config.toml
model = "audio captioner"
dataset = "struck, bounced, scraped and rolled objects made by modal synthesis"
train_examples = 78125
gain_aug_db = 10
noise_aug = 0.01
n_mels = 64
hop_length = 160
input = "log_mel"
spec_augment = false
win_length = 400
tokenizer = "char"
vocab_size = 28
encoder_arch = "tdnn"
encoder_norm = "batchnorm"
encoder_activation = "relu6"
encoder_channel_attention = "eca"
encoder_depths = [18]
encoder_kernel_size = 3
encoder_stem = "single"
encoder_widths = [384]
fusion = "prefix"
label_smoothing = 0.1
decoder_width = 320
decoder_layers = 12
decoder_norm = "layernorm"
decoder_norm_position = "pre"
decoder_activation = "gelu_tanh"
decoder_mlp_ratio = 4
decoder_head_dim = 32
decoder_fused_qkv = true
decoder_bias = "qkv"
decoder_qk_norm = false
decoder_parallel_block = false
decoder_inner_norm = false
decoder_positions = "rope"
decoder_prefix_bidirectional = false
decoder_connector = "mlp"
decoder_tie_embeddings = true
init = "xavier_uniform"
residual_init = "none"
optimizer = "muon"
muon_scale = "match_rms_adamw"
learning_rate = 0.0048
momentum = 0.95
nesterov = true
orthogonalizer = "newton_schulz_5"
adamw_lr_other_params = 0.0011
max_grad_norm = 3.0
gradient_centralization = true
max_steps = 4300
batch_size = 64
epochs = 3.5
lr_schedule = "poly"
final_lr_fraction = 0.01
warmup_steps = 120
weight_decay = 0.2
adamw_weight_decay_other_params = 0.05
Rows from block 2 of the text decoder, named by matrix and row number. Rows with one number belong to one neuron. Each number is 128 + 32 x the weight over its row's rms, rounded and kept within 0 to 255. All counts start at 0. After the name is the row's rms in percent of the matrix's.
# fc1: MLP up (decoder.blocks.2.mlp.fc1.weight, 1280x320), inputs 0-106
# fc2: MLP down (decoder.blocks.2.mlp.fc2.weight, 320x1280, transposed), outputs 0-106
fc1.929 118 [135 165 115 126 102 124 115 119  94 126 113 131 105 134  88  78 178 144 159 104 124 112  70 114 102  77 164 139  99 129 106 111 131 141 144 113 216 117 188 174 114 114 139 147  69 137  45 133 155  96 157 104 123 148 164 147 163 121 127 131  86 202 152 159 131 159 128 220 111 123  88 176 152 146 111  60 139 127  82  87  84 163  82  84 139 114 126  74 154 141 124 134  92 156  43 141 115 101 172 172  90 176 108 103 108 133 132]
fc1.930 120 [100 130 182 167  76 130 110 154 112 145 150  83 129  98 169 110 168 147 119 159 149  95 167  97  92 162 160  63 160 176 113 133  85  98 144  90 122  84 110  78  73 136 130 118 135 130  89 132 176 105 153 157 186 139 133 128  83 144 143 107 224 111 118 118 135 154 134 183 135  88  90 129 126 138 138  86 142  74 191 125 104 144  87 127 152 125 142  84 152 166 162 169 151 105 124 187 108 172 155 130 167  76 184 127 170 114 141]
fc1.931 092 [ 93 111 121 147 111  94 109 118 108 136  86 154 179 117 118 144 148 216  82 161 112 112 102 153 201 138 124 121 135 108 121  93 134 149 145 120 157  14 139 123 142 151 117 131 187 108 100 163  64  92  27 133 125 136  86 112 143 120 104 123 110  97 126 129 120 130  53 126 141 145 113 110 114 122 119  84  88 137 126  92 167 167 126 144 116 162 139 143 153 168 174 146 150 167 142 123 132  97 144  89 161 137 118 174  80  96 134]
fc1.932 092 [135  82 168 119 173 133 133 130 146  89 162  75 114 170  98  70  71 100 129 104 196 169 102 118 138 150  76 108 159 200  90 118 175 129 145 110 141 150 116 103 130 117 130 124 151 165 150 105 142 138 112 136 144 123 125 115 102 133 149 139 166 135 122 173 115  82 161 145  72  88 166 150 146 124  97 117 106 150 102 176  76 107 139  98 107 106  90 153 105 158  93 156 109 155 142 116 173  85 179 184 118 155 149 167 131 151 103]
fc1.933 116 [152 125  91 166 112 174 156 107 130 153  87 111 140 116 161 128 161 124  78 148 116 163 199 153 129 148 124 150 147 112  94  93 118 136 174 103 111 149 105 130 196 100  99 115 169 103 106 150 112 110 145  85 102 134 150 134 150 109 176 122 112 207 137 122  79 124 162 118 161 122  78 143 144 118 107 103 144 152 149 121 153  48  90 143 166 138 112 132 171 138  83 117 102  92 137 138 183  74 151  85 113  88 145 156 132 140 169]
fc1.934 119 [151 135 152 143 137 125  96 106 157 160 132  81 149 167 122  82 116 120 123 130 163 114 140  90 144 153 128 149 150 125 110 175 119  78 145 143 131 125  57 131 168 143 130 166 129 190 151 124 117  99 108 189  89  85 103  90 136 126  84  96  98  96 142 126 119 112 163 131 144 163  62 142 147 100 166  45  61 162 112 161 108  94 138 112  97 183 166 156  76  51  73 107 192 130 149  81 102 187 133 178 137 131 164 180 154 174 148]
fc1.935 108 [136  92 125  98 154 157 100 119 202 153 111 157 182 145 134 179 148 132  92  97 122 200 120 139 170 135 118 156  92 179  69 139 177 135 144 153 116  74 112 132 160 142  88 133 118 108 138 151 153 131 122 122  40 143 130 150 158  90 157  83 115 208  89 173 119 116 139 100 182  99 169  89 104 159 115 134 123 151  74 138 135  55 133 147  62 117 126 133 138 137 102 168 152 130 167 123  66 108 108 135  60 117 109 215 162 119 112]
fc1.936 119 [159 136 106 151 133  98 171 116 138  97 144 188 116 211  92 157 168 119 112  90 163 127  77 132 131  76 121 131 118 126 122 164 129  57 117  85 167 126 166 153 106  73  94 125 114 137 142 148 132 104  76 103 179 112 165  93 106 121  71 132 134 118  90 101 144 142 135 110 161 113 121 141 155 189  94 139 134 109 127 171 121 168 119 110 185 121  89  53 108 147 124 145 104 129 136 132 137  93  77 101 212 137 145 100  79 180  96]
fc1.937 083 [138 120 115 112 186 161 149  69 154  64 156  73 200 113 173 147 107 190  40 107 102  86 165 149 152 184 135 102 101  96  43  80 119 113 151 113 158 130  73  85 128 154 158 140 128  94 134 165 113 132 179 121 162 178 147 123  84  66  58 165 206 133  85 155 166 141 143 126  67  99 130 145 116  77  87 197 127 119 115  96 142 119 116  97 105 151 172 158 156 176  97  93  89 116 146 161 109 166 113 104 117 101 121  69 127 154 176]
fc1.938 062 [106  94 147  82 131 136 161  92 130 192  75 136  55 135 115 149  97 188 152 119 180 139 100 113 154 130 141 112 151  76 106 141  73 136 171 148  93 193 125 142 129 104  67  72  97 142 150 145  89 152 107 206 112  91 179 134 109  84 156 116 108 150 130 131 105 109 112 122 169 120  82 117 154 144 137 160 152 142 121 139 100 154 136 142 122 145 126 148  97 122 123 186 128 155 126 113  71 134 138 129 104 138 108 157 102  90 176]
fc1.939 105 [130 108 127 124 144 131 169  99 117 156  99 102  94 152 184 138 127 196  87 107 180  92 119 136 113 128 181  73 110 170 151 158 107 135 129 101 149  68 140 106 139 136 146 104  87 138 136 128 131 140 129 122 177 138  94 110  94 134  57 114 119  77  98 142 116  98 114 177 156 183 129 186 138 149 140  65  92 141 186 101 109 173  65 137 158 117  92 140 150 129  90  84 121 107 132 123 206  83 186 107 136 146 134 146 205 126 113]
fc1.940 078 [ 77 112 134 128 147  97 119 111 110 149  97 127 186  59 118 124 116 112  91 119 150 154 125 117  66 115 152 131 177 129 119 128 135 124 125 119 162 131 131 108 101  82 117  77 101 106 152 128  66 149 155 120 113 117 135  82 181 164  50  98 168 129 152 129 143 113 114  93 127  98  79 140 112 141 126 109 121  86 110  90 123 128  72 127 138 147 154 119 100  54 135 133 130 151 118 154 163 139 153 157 131  96 127 162 117  77  94]
fc1.941 123 [153  95 148 105 137 149 134 129  48 125 133 104 182 114 118  83  73 149  56 124 127 168 104 130 146  91 175 193 112  88 149 159 148 149 158 103 110  87 120 141 165 142 117 110 144 147 131 173 130 145 104 127 128 101 205 123  83  82  71 127 102  97 118 142 143 170  79  84 107 127 126  97 106 112 133 109 133 171 120  94 164 159 101 166 133  93 149 119 118 164 173 102 191 183 189 140 132 173 141 128 118 128 194  79 183 153 129]
fc1.942 105 [110  86 121  85  87 107  88 175 149 140 153 133 191 152 111 102 108 111 140 120 134  84 156 123 152  51 162  81  85 122 108  78 127 146 119 105 152  96  78 104 126 118 134 145 138  67 180 114 126 147 209 121 110  66 175 158 129 144 172  82 188 140 139 174 153 115 141 173 124 152 131 130 116 137  49  90 101 173 139 180 135 129 137 104 131  78 127 146 143 115 128 127  98 106 109 156 190 153 139 132  91 108 188 128 140 141 123]
fc1.943 115 [116 104  63 101 105 113  75 160 167 190 160 101  70 162  97 104 162 132 114 146  57  88 125 150 199 159 135  91 156  89  99 158 132 188 172 110 160 121 117 174 110 115 151 139 161 135 103 124 185  68 121 125 111  99 160  85 201 119 132 108 182 146 121 135 180 157 158 109 187 122 150 144 132 117 149 132  77 167 199 122 115  70 114  66  95 176  95 163 141 146 176 134 145 119 189 150 123 136 133 132  78 172 141 141 130 115 119]
fc1.944 114 [169 176 149  80 155 169 110 144 151 113  95 126 124 118 143 129 134  93 194 152 133  74 188  86 139 115 155 128 112 153  99 157 149 145 143 162  91 142 171 106 117 127 152 106 158  90 135 120 146 109 144 117 129 130  52 133 128 143 143  96  72 131 126 158 126 135 120 136 130  84 108  61 134 107 126 109  66 131 124 143 140 140 134 107 100 170 107 132 175 144 145  71 108 120 116 210 123 121 122  91 143 138 140 127 182 123 127]
fc1.945 115 [151 120 117 138 126 141 122 121 125 117 179 129 118 106  90  77 105 104  75 129 140 140 112 101 255 123 134 139  77 119  94 162 133 100 125 131 138 140 158 145  62 166 151 115 128 103 103 144 115 202 109 174 126  93 112  94 121 143 119 118  95 152 148 123 106  91  83 163 106 110 201  96 176 219 177  69  99 123 229 168 122  99 103  66 159 102  68 135 121 144 149 102 112 176 163 100 140 146 114 116  74 123 124 107 192  96 153]
fc1.946 117 [148 106 136 117 175 136 119 181 215 118 120  97 104 136 145 157 174 160 144  76 177 133  95 152  62 133 126  89 150 170 168 127  98  88 113 111 197 130 130 118 150 143 158  86 113 163 117 126  65 138 131 129 130 115 136 120 105 151 128  99 152 107 185  75  97 177 128 147 130  66 167 127 152  96 165 189  80 151 145 164 155 176  26 126 117 162 150 133 138 146  88 106 102  70 109 109 118 164 152 152 153 115  90 122 132 117  69]
fc1.947 106 [150 184 129 105 109 134 144  88  78  87  77 127  93  89  78  79 141  88 159 104 105 132 119 186 120 203 123 123 148  77 198 118 135 153 111 102 127 136  98 125 114  88 118 108  80 212 127 162 138 174  92  95 141 115  76 148 159 107 137 112  97 152 103 123  95 117 177 178 120 107 115 113  78 131 156 153 145 128  70 184 134 149 122 138 137 152 171 109 101 118 111  95 126 166 155 151 142 154  80 160  91 129  98 150 180 117 184]
fc1.948 088 [133 164 130 110 152 158 107 168 122 112 117 181 107 128  69 117 108 143 192 122 166 174 104 140 105 117 128 142 126 109 186 136 176 140 140 114  74 113 124 126  91 168  89 119 157 118 152 126  64 160 201  86  97 203 185 153 114  96 140  52  73  90 192 132 100  88 125 123 100 107 122  76 113  93 131 123 164  83 138 133 167 195 111  90 141 154 159 145  50  98 140 117 178 121 123 135 112 126 152 159 136  94 124  85 121 149 102]
fc1.949 151 [ 86 113  86 102 163  41 100 150  72 170 111 110 115 128 139 129  72 144 109 140 131 110 131 142 197 135 136 144 132 204 116 111 105  84 137 130 170  93 152 109 161 147  96 114 119  90 126  93 179 106 115  87 167 156 161 166 150 114 185 152 102 141  83  78 138 122 137 135 148 149 132  87 118 151 160 155 110 143 117 149  99 121 134 133 121 124 106 129 128 119 104  93 135 133 136 126 190 151 110 143 137  97 158 111  99  30 128]
fc1.950 129 [156 143 119 183  89 132 139 135 186 173 141 116 109  72 181 156 141 133 139 129 178 131 136 124  64 155  45 106 160 123 193  82 169  74 109  85 130 134  87 183 108 190 110 109 111 113 202 139 154 142 133 102 110 147 120  69 148 165 179 150 180 117  60 174 101 125 100 101 159 114 141 141 111 113  96  64 159  98 124 141  63 125  69  78  69 150 151 126 106  76 159 127 127 197 120 133 113  96 167 135 171 134  98 134 114  93 122]
fc1.951 084 [142 132 101 104 152 168 106 164 109 118  70 117 163  57 130 149  79  93 103 112  97 141 105 148 105 144 107  70 190 107 159 144 142 141 109 109 109 179 130 140  85 117 167 115 127  76  85 130 172 125  77 121 140 162  88 116 187  89 177 119 124 170 126 121 106 161 161 113 183 195  94  88 121 136 100 148 112 101 196 106 138 139 151 108 152 122 114  85 214 161 134 142 174 116 158 115 138  99 167 134 116 113  87 128 132  48 150]
fc1.952 060 [ 66 169 121 113  96 160 154 164 132 156 100 102  90  60 139 129 149  79 106 130 138 130  82 153 196 153  89  70 113 173 150 160 191 112 146 134 110  99 113 105 140 114 109 134  79  91 159  99 123 145 108 126 144 129 148 148 147  74 210 145 103 138 106 132  78 148 104  81  95 135 179  89 140 146  75 157  37 120 120 131 143 133 153  34 169 131  75 194 154 121  87 110 152 155 162 102 207  81 127 138 133 135 172 112  70 151 151]
fc1.953 102 [183 120  68 124 148  94 105 173 124 111 116 144 151 101 130 190 151  84 168 129 158 170 144 160 175 138 104 102  93 141 167 133 165  85 170 154 116 145  65 114 120 157 115 202 130 127  84 154 133 139 145 127 182 147 139 126 203 106 153 144 132 174 123 127 134 149  84 112 163 140 134 138 151 141  80  99 168 151 101 100  95 107  58  90 199 130 153  92 127 170 104  62 146 112 123 141 115 119 135 128 187  43 114 176 204  63 104]
fc1.954 100 [ 68  81 171 130 141 123 145 110 117  78 163 117 118 104 128 105 102 100 113 140 101 138 116  94 126 183  94 106 116 123 133 117 139 129 158 100 139 130 126 124 142 126 121 116  63 173  97 127 127 155 144 124 147 128 103 115 123 117 112 149 165 147  80 157  76  77 155 134 155 198 132 102  76 118 152 160 180 174  43 187 209 114  92 118  98 135 126  82 112 142 151 142  79  91  85 140 155 185 142 150 115 166 182 121 116 113 137]
fc1.955 090 [104 158 200 134 172 173 102 169 126 184 156 137 149 125 136 142 165 170 144 144 166 124  97  82  85 126 133 126 100 171  96 118 132 124 139  75 120 143 131 194 163  93 188 153 146 105 105 130 161  95 182 105 113 139  96  90 147  83 118 122 117 102 187 130 157 127  97 177 162 127 121 100 162 153  98 156 149 139 122  93  66  90 168 142 150 101 154 121 167 122 139 130  93 132  72 175 126 117 134 171 106 145 208  94  65 183 126]
fc1.956 119 [157 130 123 158 133 155 101 118 117 152  98 124 129 119 116  90  74 126 163 169 230 190 119 169  72 111 150 109 116 113 184 120 128 145  98 152 122 198 136 181 159 171 152 112 103 147  95 168  95 145 102 162  77 133 101 135 152 114 179  92 129 122  93 130  79 154 138 176 121 169 150 136 153  90 134 148 114  98 120 149 189 137  41 139  99 112 142 156 135 106 128  34 115 168  98 113 183 141 139 106 145 112  77 110 108 140  63]
fc1.957 073 [131 157 119 171 100 130 172 158 142 165 132 206 144 126 152 135 188 104 155 137  96  96  84 179 124 155  91  97  77 158 151 113  73 140  92 175 113 104 167 146 145 132 141 144 109 158  92  70 107 155 149 117  88  96 135 121 133 175 113 112 117  97  99 132 104  82  64 121  84 112 138 160  85 182 124 103 162 181 176 129  76 175 142 157  72 166 104  90 119 140  84 127 163 139 121 134 145  92 130  97 194  90 153 109 156 102 157]
fc1.958 087 [122 182 203 107 111 120 107 211  89 134 171 136 137 166 131  83  82  86 141 204 111 126 139 116 109 116 132 124 130 155 139  83 155 147 132 124 208 180  87 170 178 150  86 116 171  87 136 127 109 107  81 151 193 105 132 154 185 117 142 127 132  54 139 151 125  56  98 127  83 164 155 154 137 142 126 151 147 120 102  85  81 141 120 174 132  97 135 151 157 200 132 164 109 177 134 107 152 123 159 125 132 168 166 156 132 105 119]
fc1.959 124 [ 90 119  92  94 131 176 158 142 137 138 118  88 159 140 100 130 115 124  98  60 143  74 175 169 131 115 176 123  81 135 101 126 142 132 150 100 171 100 113 141 124 134 129 112 124 137 136 118 142 125  89 117 101 112 163 128 133 125  26 196  93 196  62 154 167 123 137 149 116 165 148 132 125 100 119  94  51 137 119 113 136 105 128 144 151 158  96 142  95  69 101 120 175 160 112  98 143 112 107 147 156 225 135 123 130 100 110]
fc2.929 103 [119 136  88 154 126 189  91  84  60 197 194 113 103  90 150 148 116 110 101 171 170 137 127  93  75 187 115 105 152  81 157 156 166 153 158 179 138 110 137 152  82 160 187  64 207 103 160 172 114 106  92 163 136 131 164  70 128  75 140  94 132 150  97 152 154 148 108 110 110 113  85 107 105  76 135 169 131 124 149 130 144 165 120 106 171 123 101 148 144  23 105  85 136  79 142 154 129  99  80 141  87  76 166 101 144  88  93]
fc2.930 121 [157 165 108 136 180  92  57 124  98 106 121 134  71 144 156  84 117 142 129 183 121  96 133 139 145  93 152 140 100 158 147  54 134 127 166 151  96 170  74  81 149 151 112 136 106 157 139 103 149  59 151 134  50  80 144  84 133 165 183 151 103 138  94 151 164 140  82 110  93 153  97 151  56 135 133 155  99 121  97  96 127 131 145  83 158 116 134 122 129 136 124  78  55 117 140 116 135 132 125 165  97 170 110 145 168 102 125]
fc2.931 091 [105 110 113 187 149 155 133 119  87 157 170 189  93  39  73 133 124  94 127 185 130 142  82 159 182  82 146 112 135 132 133 106 130 164 174  57 128 138 146 138 110 127 134 130 164 123 140 151 132 141 165 183 122 201  87  88 113  94 117  84 142 136 122  80  82 144 106  86 149 149  99 132 120 100 119 115  76 130 142 110  95 101 108 181 147 176  81 116 137 120  77 130 115 119 147 117 113 137 158 150 150 168 106 136 185 113 157]
fc2.932 086 [177 103  87 174 135 104 185 104 108 128 131 137 135 106  58 119 152 122 112 117  92 146 159 183 112  84 106 127 131 178 125 134 221 115 126  81 133  77 114 189 123 169 121 150  96 110 135 149  92 116  57 119 116 136 131 159 122  84 141 130 122 114 155  99 110  60 103  90 118 151 104 159 179 162 139   7  99 117  72 183 124 182 121 144 103 141 183 153  72 135  64 135 145 115 140 154 142 108 144 104 132 105 111  58 133 126 135]
fc2.933 112 [223 154  82 104 166 107 151 146 121 104  44 106 106  97 151 140 149 140 145 138 135 126 107  86 126 104 156 176 121 160  80 112 146 129 136 169 171 114  81  91 149 147 157 162 127  76 150  76 181 162 134  69 149 135  32  99 186 159 155 113 151 170  98 138 156 157 112 167  86 163 146  90 130  80 120  98 190 124 115 161 151 122 147  89  13 201 100 157 156 109  67 136 121  67 101 166 120 134 127 126 100 124 155 124 126 139 183]
fc2.934 109 [105 113 102 117 138 123 166 196 116  47 149  75 160  95 127 153 174 125 163 127  96 196  88 115 124 139 174  97  81  92  99  85 133 154  82  96 145 138 141 196  58  89 135 150 144 206 168 115 134 161  79  96 139 184 103 178 159 152 131 135 100 153 126 116 119 180  42 114 185  60 138  97 175 163 123 122 145 113 132  87 141 141 131 108 125 105  42 145  95 164 125 148 169 115 109 161  90 169 141 132  93 147 152  91 139 106  87]
fc2.935 099 [183 200 192 140  81  66 143  92  69 136  78 124 111 138 142 121  75 100 178 164 117  71  91 141 102 112 151 140 158  93 182  69  72 168  98  28 102 204 109 118 139 124 146  84 137 120  90 115 109  88 147  75 108 100 119 137  91 119 146 123 132  47 164 118 152  91 155 122  90 132 126 152 126 146 128 114 107 117 165 147 139 145  84 117 173 155 109 181  66  80 143 123 179 153  97 124 136 160 151 104 143 128 152 179 136 147 163]
fc2.936 121 [114 148 144 137 146 100 125 103 114 123  77 121 147 154 162  82 127 117 128 106 122 127  86  79 102 183 164 123 165 188 207 178 128 114 144 140 101  51 161 169  91 206  92 110 131 164 127 112 149 125 146 102 116 143  67 197 150 133 156 133 149 161 159 164 142 131 167  82 108 164 172  56  97 114 139 148 114 163 129 122 136 150 140 108 103 161 141 170 122  88 167  78  73 179 133 135 119 115  95  91  71 133 129 121 161 113 123]
fc2.937 086 [ 88 152  88  86 111 131  78 116 112 117 114  91 197 130 117 181  62 102 213  76  88  77 119 122 132 174  74  85 190 164 178 211 120 184 149 157 163 153  96 142 135 105 149 126 171 120  18 134 107 131 101 144 155 123 187  82 140 168 146 149  89 126 105 119 164 111 125  99 174 119  92 143 148  60 125 132  87 139 177  78 120 146 187 116 142 110 110 150 140 157  85 116  58 153 113 122 111 129 153 139 120 138 121 123 113 112 155]
fc2.938 054 [158 139 163 102 117  87  99 159 164  86 133 158 199 154 131 106 103  77 157 121 102 141 164 172 101 209 100 108 128 180 165 129 176 108  83 135 118 109  65 122 152 193 175 147 158  92 147 131 156 103 150  79 140 168 134 117 117 213 114 113 117 137 129 101 123 120  97 159  95  84 112 169 114  47 121  87  98  83 180 152 114 130 146  77 104  87 106  97 107 142  96  89 143 103 116 113 146  95  93 111 118 139  97  81  97 195  88]
fc2.939 102 [133  73 125 155 117 117 139 112 125  86 129  88 135  71  92 126 108 125 107 139 165 139 112 111 155 141 153  56  97 166  88 154 145 125 153 137 158 121  81 115 136 117 166 144 114 170 134 146 179  65 130 165 164 148 112 100 102  65 148  93  83 135 137 125  74 112 157  95 214  64  66 116  74 162 192  96 117 114 139  93 111 197  75 129 126  87 141 114 130 154 182  83 124 148 130 119 122 130 133 101 105 106 123  79 164  61  92]
fc2.940 074 [140 183 181 132 150 156 149 141  81  91 154 113 112 144 158 158 140 123 147 119 149 198  60 137 119 135 159 165 111  71 180 161 131 135  88 136 116 125 137 156  94 135 104 162 184 115 174  75 127 188 107 104 127  92 137 151  96 110 183 114 112  85 134 134 139  69  98 209 126 101 107 142 154 167 131 164 140 152 119  85 166  93  89 127 119 124  61 198  95 115 217 107  97 114 127 116 123 121 123 117 122 119  86 159 107 152 132]
fc2.941 116 [125 152 101 105 129  96  81 152 124 151 132 147  77  89 128 180 189 108 122 115  90 141 142  97 134 139 102 159 165 170 143 128 124 123 167 186  75 114 180  68  77 120  93 139 110 129  96  77 170 150 146 101 179 142 121 124 103 143 138 160 157 153 167 119 183 180 102 117 198 141 149 170 111 113 127 148  89 111 139 120 145 114 120 107 146 117 171 150  98 109  55 144  84  81 125 152 170 116  94 176 106  72 151 149  92 130 103]
fc2.942 096 [116 110 192  99 131 100 145 127 135 138  96 108  73 119 145 110 193 113  93 124 132 153 189 127  86 164 140 147 144 101 125 144 100  93 130 130  62 154 167 118 115 127 121 112 124 119  78 128 112 127 115 147 131 157  98  98  90  93 112 149 137 105 111 178  78 115 141  74 109 138 147  85  97 134 162 168 100 145 153 115 140 124 124 152 119 113 137  97 122 125 129 111 139 122 209  87  56 193 219 138 110 105  94 172 132 144 156]
fc2.943 126 [155 129 136 180 132 145 133 105 115 136 164 111 120 105 163  36 134 147 109 125 118 160 158 127 174 128 146 194 132 136 115  95 109 102 118 131  87 113 116 103  84 121 108  92  93 150 189 178 184  99  98  98 193 117 148 100 108 152 135 165 118  85  98 160 130 121 138 132 159 139 121 112 169  88 125 228 160 141  64 161 142 148 107 167 125  84 142 120 112  91  82 141  76  35 102  92 141 103 138 126 190 161 168  96  67  95 127]
fc2.944 110 [ 93  87 156  96 164  94 138  42 126 168 172 129 139  73 105 131 138 137 127  87 116 153  79 106  78 121 176 166 148 103 151 140  96 114 109 147 124 167  92 122 101 109  92 133 202 101 108 121 107 162 154 129 116 110  84 113 135 139 113  99 147 156 102 154 132  73 173 127 146 132 161 136  79 145 136 141 138 120 120 155 133 126 144 131 148 163 130 139 129 174  94 176 116 169 136  85 112 143 222 145  71 129  84 202 141  63 120]
fc2.945 107 [118 165 170  98 181 100 113 128 141 149 129  86  48 171  95 144  93 105 172 152 118  87 116 130 132 182 119  98 107 127 135  90 110 201 120 113 116 153  71  90 157 213 150 118 113 105 138 133 128  63 178 124 107 137 133  87 131  42 176  95 142 159 119 130 185  73 110  69 118 151 141 115  88 117 143 179 170 116 113  85 155  65 105 128  74  98 138 121 122 108  88 107  50 145 130 132  63 116 109 149 161 157 144 114 130  71  95]
fc2.946 112 [138 150 102 102 119  60 124  82 142 128  99 146 145 194 135 105  85 110 166 147 104 110 156 101 116 131 178 189  55 187 153 183  74  74 125 164  90 147 159 132 115  79  87  94 111 107  90  87 163 100 126 146 157 112 172 199 145 127 104 142 111  87 158 137 148 169 149  93 155 120 100 199  82 105 101 116 167 179 142 117  64  57 193 175 119 204 112 130 146 165 115  91 139 183 145 125 103 132 152 137 151 180 143 117  96 142 113]
fc2.947 105 [127 111 114 187 154  94 113 136 179 163 116  42  97 156  74 157 174 133 133 157 142 133 122 134 157 137 162 153  78 101 105 141 154 174  74 121 139 150  78 137 140 205 111 125 138 161 148 152  99 109  86 202  97 161  88 134  68 113  94 132 139 111 131 112 178  97 106 166 131 114 193 141 108 179 228 119 151 144 118 143 157 149 117 154 165  94 146 188  79  88 104 120  97 146  64 190 133 182  99 138 139 135 109 137 104 136 138]
fc2.948 088 [126 101 155 112  97  91 172  96 183  84 124 163 143  78 112 151 118 150 132 108  61 107  88 191 152  90 109 176  90  93 137 115 143 103 126 130 147 157 177 132 136 121  94 145 117 142 117 109 137 157 110 143 177 126  92 102 167 145  64 161 107 133 113 121 198 149 134 141 170 137 161  97  98 156 121 190  83 150  57  84 111  83 151 155 135 111 121  91  98 157 111 137 134 135 111 154 105 136 114 133  78 107 207 144  96 142 173]
fc2.949 151 [125 161 132 167  59 182 112 124 107 123 169 143 152 154 132  71 123 147 177 142  91 122 122  98  88  83 101 113 116 145  98 117 200 184  96 158 104 138  87 139 121 127 108 140 152 144 132 120 129  80 188 156  99 129  86 110 175 187 137 134 113 131 146  95 118  80 105 169 117 102 106 193 103 127  71 133  91 129 144  92  96 163 109 123  55  89 148  42 110 124  95 165 132  77 102 121 121 134 108 145 142  89 173 126 115 147 115]
fc2.950 132 [ 69 112  83 161  84 119 157  84 120  71 160  90 107 152 145  96 158 164 146 163 122 173 147 170 133 130  98 146 106 123 148 101  88 101 122 117  75 109  93 136 136 145 153 105 132 147 121 179 111  87 119 136 138  42 103  70 159 131  88  92  89 126 136 199 180 137 144 134 113 129  94 192 157 127 143 150 160 108 113 147  85 204  91 109 164 143  59 109 142  96 132  96 128 151 177 131 164 134 154 128  94 109 168  53 158 132 139]
fc2.951 087 [108 165 111 125 115 175  75 106 149 157 168 129 148 177 106 151 170  85 144 169 183 127 120 176 104 119 129  78 136 136  75  97  93 163  82 132 129  40 133  76 197 163 157 149  92  95 156 190 132 103 199 134 136 133 171 153  86 164 119 134 109 110 148  97 114 156 170 119 141  52 119 147 118 127 167 133 102  99 109 126 108 141  89  46 149 164 101 199 102 156 130 168 146 157 135 150 144 167 124 101 155  83 159 137  87 145 163]
fc2.952 068 [149  91 124  95 148 116 105 130 135 155  66 149 104 109 127 240  95  94 104 118 135 147 149 158  67 153 116 157 108 139 127 134 123  70 153 111 114 126 179 152 155 115  83 184 137  75 170 153 157 133 104 109 135 124  66 128 161  89 180 155 160 103 103 136 127 133 115 110  97 118 167 167 106 192 129 114 114 161 141 128 168 160 106 125  98  90 102 188  94 133 122  84 108 165 147 154  79 132 136 129 171 111 154 122 101  85 121]
fc2.953 103 [140 113 141 141  73 133  91 136 158 105  95  95  94 115 102 127 114 122 143 127 161  49 152 123 160  81 142 133 108 107 127  76 152 162  54  86  98 122 162 108  99 167 123 173 116 119 166 117 174 169 123 194  88 177 109 110 149 129 117 105 113 185 122 122  94  75 139 154  99  74 117 111 111 183 124 160  79 121  61 145  75 129 120 111  47  89  83 101 170 150 108 181  99 173 111 129 109 140 167 134 120 130 111  85 178 157 146]
fc2.954 098 [140 107 111 109 146 178 107  22 144 167 152 160  97 154 139 156  98  99  93 116 148  84 136  83 130  84 169 130 172 124 169 117  44 139 198 133 141 136 250 121 203 153 139  97 120 116 133 167 179 132 109 110 113 172 156 159 124 116 155  88 101  47 117 111  64  91 141  72  54 104 101 139 121  79  45 107  90  94 117 125 150 111 107 134 129 120  82 177 143 127 206  83 170 128 114 138 111 110 136 144 191  98 149 113 145 148 115]
fc2.955 088 [105  90  53 159 140 115 126 123 135  80 104 109  94 157  99 117 134 145 125 196 104  96 137 101 150 135 145 172 135 179 129 111 147 105  60 159 160 135 109 124 130 123  31  89  98  93  61 147 143 100 168 113 130  94 131 101 120  97 121 143 166 116 104 134 131 110 163 134 101 100 155 173 117 121 118 170 175 181  91 149 165 133 153 127 124 168 133 144 137  97  93 122 152  93 176 152  74 118 190 123 121 166 132 104 164 160 122]
fc2.956 118 [144 105  93  28  85 114 156 157 130 100 129  77 109 149 165  76 194 191  95 133 110  83 146  71 122 153  37 147 146 112  94 130 126 126 183 152 133  85 108 193 109 101 128 140 189 135 140 138  97  98 134 153 150 103 131 168 105 107  89 187  82 198  94 119 111  81 109 170 105 151 140 108 134 148 119 179 167  79 140 119 112 162  99 101 149 143 113 117 122 131 116  80 135 147  91 145  82  92  95 112 124 124 240 149 123 116 132]
fc2.957 072 [194 112  84  87 152 122 102 127 119  57 136 169 134 131 144 157  81 100 160  88 160 117 135 142 157  76 104 117 132 117 154 140 155 164 127 118 148 116 136 118 198 137  75 175 151 114 145 109 143 141 103 173 119 118 178 164 168 104 105  98 158 168 154 101 181 186 127 138 130 123 100  99 122 104 137 185 124 125 138 139 146 123 158 115 167 143 147 148  75 108 127 175 117 173 132 101 125  96  33 135  87 142 164 137 197 189  95]
fc2.958 090 [ 71 124 133 117 111 109 125 190  63 124  98  91 133 148 147 110  86  98 158 184 163 169 148 187 124 165 147 157 117 128 134 105 127 109 103  87 106  89 107 129 117 108  89 128  70 111 147 160 177 175 140 127 121 144 120  95 148 122 134 139 157 130 156 109  93 122 145 114 139 142 120  60  88 156  92 197 107 164 110 128 138 175 131 208  93  82 136 131 146 187 148 155 117 155 160 110 166 113 111 184  83 131 110 128 191 112  97]
fc2.959 114 [157 185 133  90  92 157  54  96 125 208 121 162  67 100 130 155  92 113 149 164 108  85  94  78  70  95 123 127 124 133  89 118 122  97  86 115  45 153 114 136 164 169 120 125 113  97 120 132 153 113 159  94 132 126 128 105 147 102 169 111 172  84 174 115  91 162 127  95  71  63 138 171 116 138 164  88 138 104 144 141 142 175 128 140 105 126 133  96 131 147 122 128 120 111 121 160  87 146 156 118 247  79 120 108  87 167 140]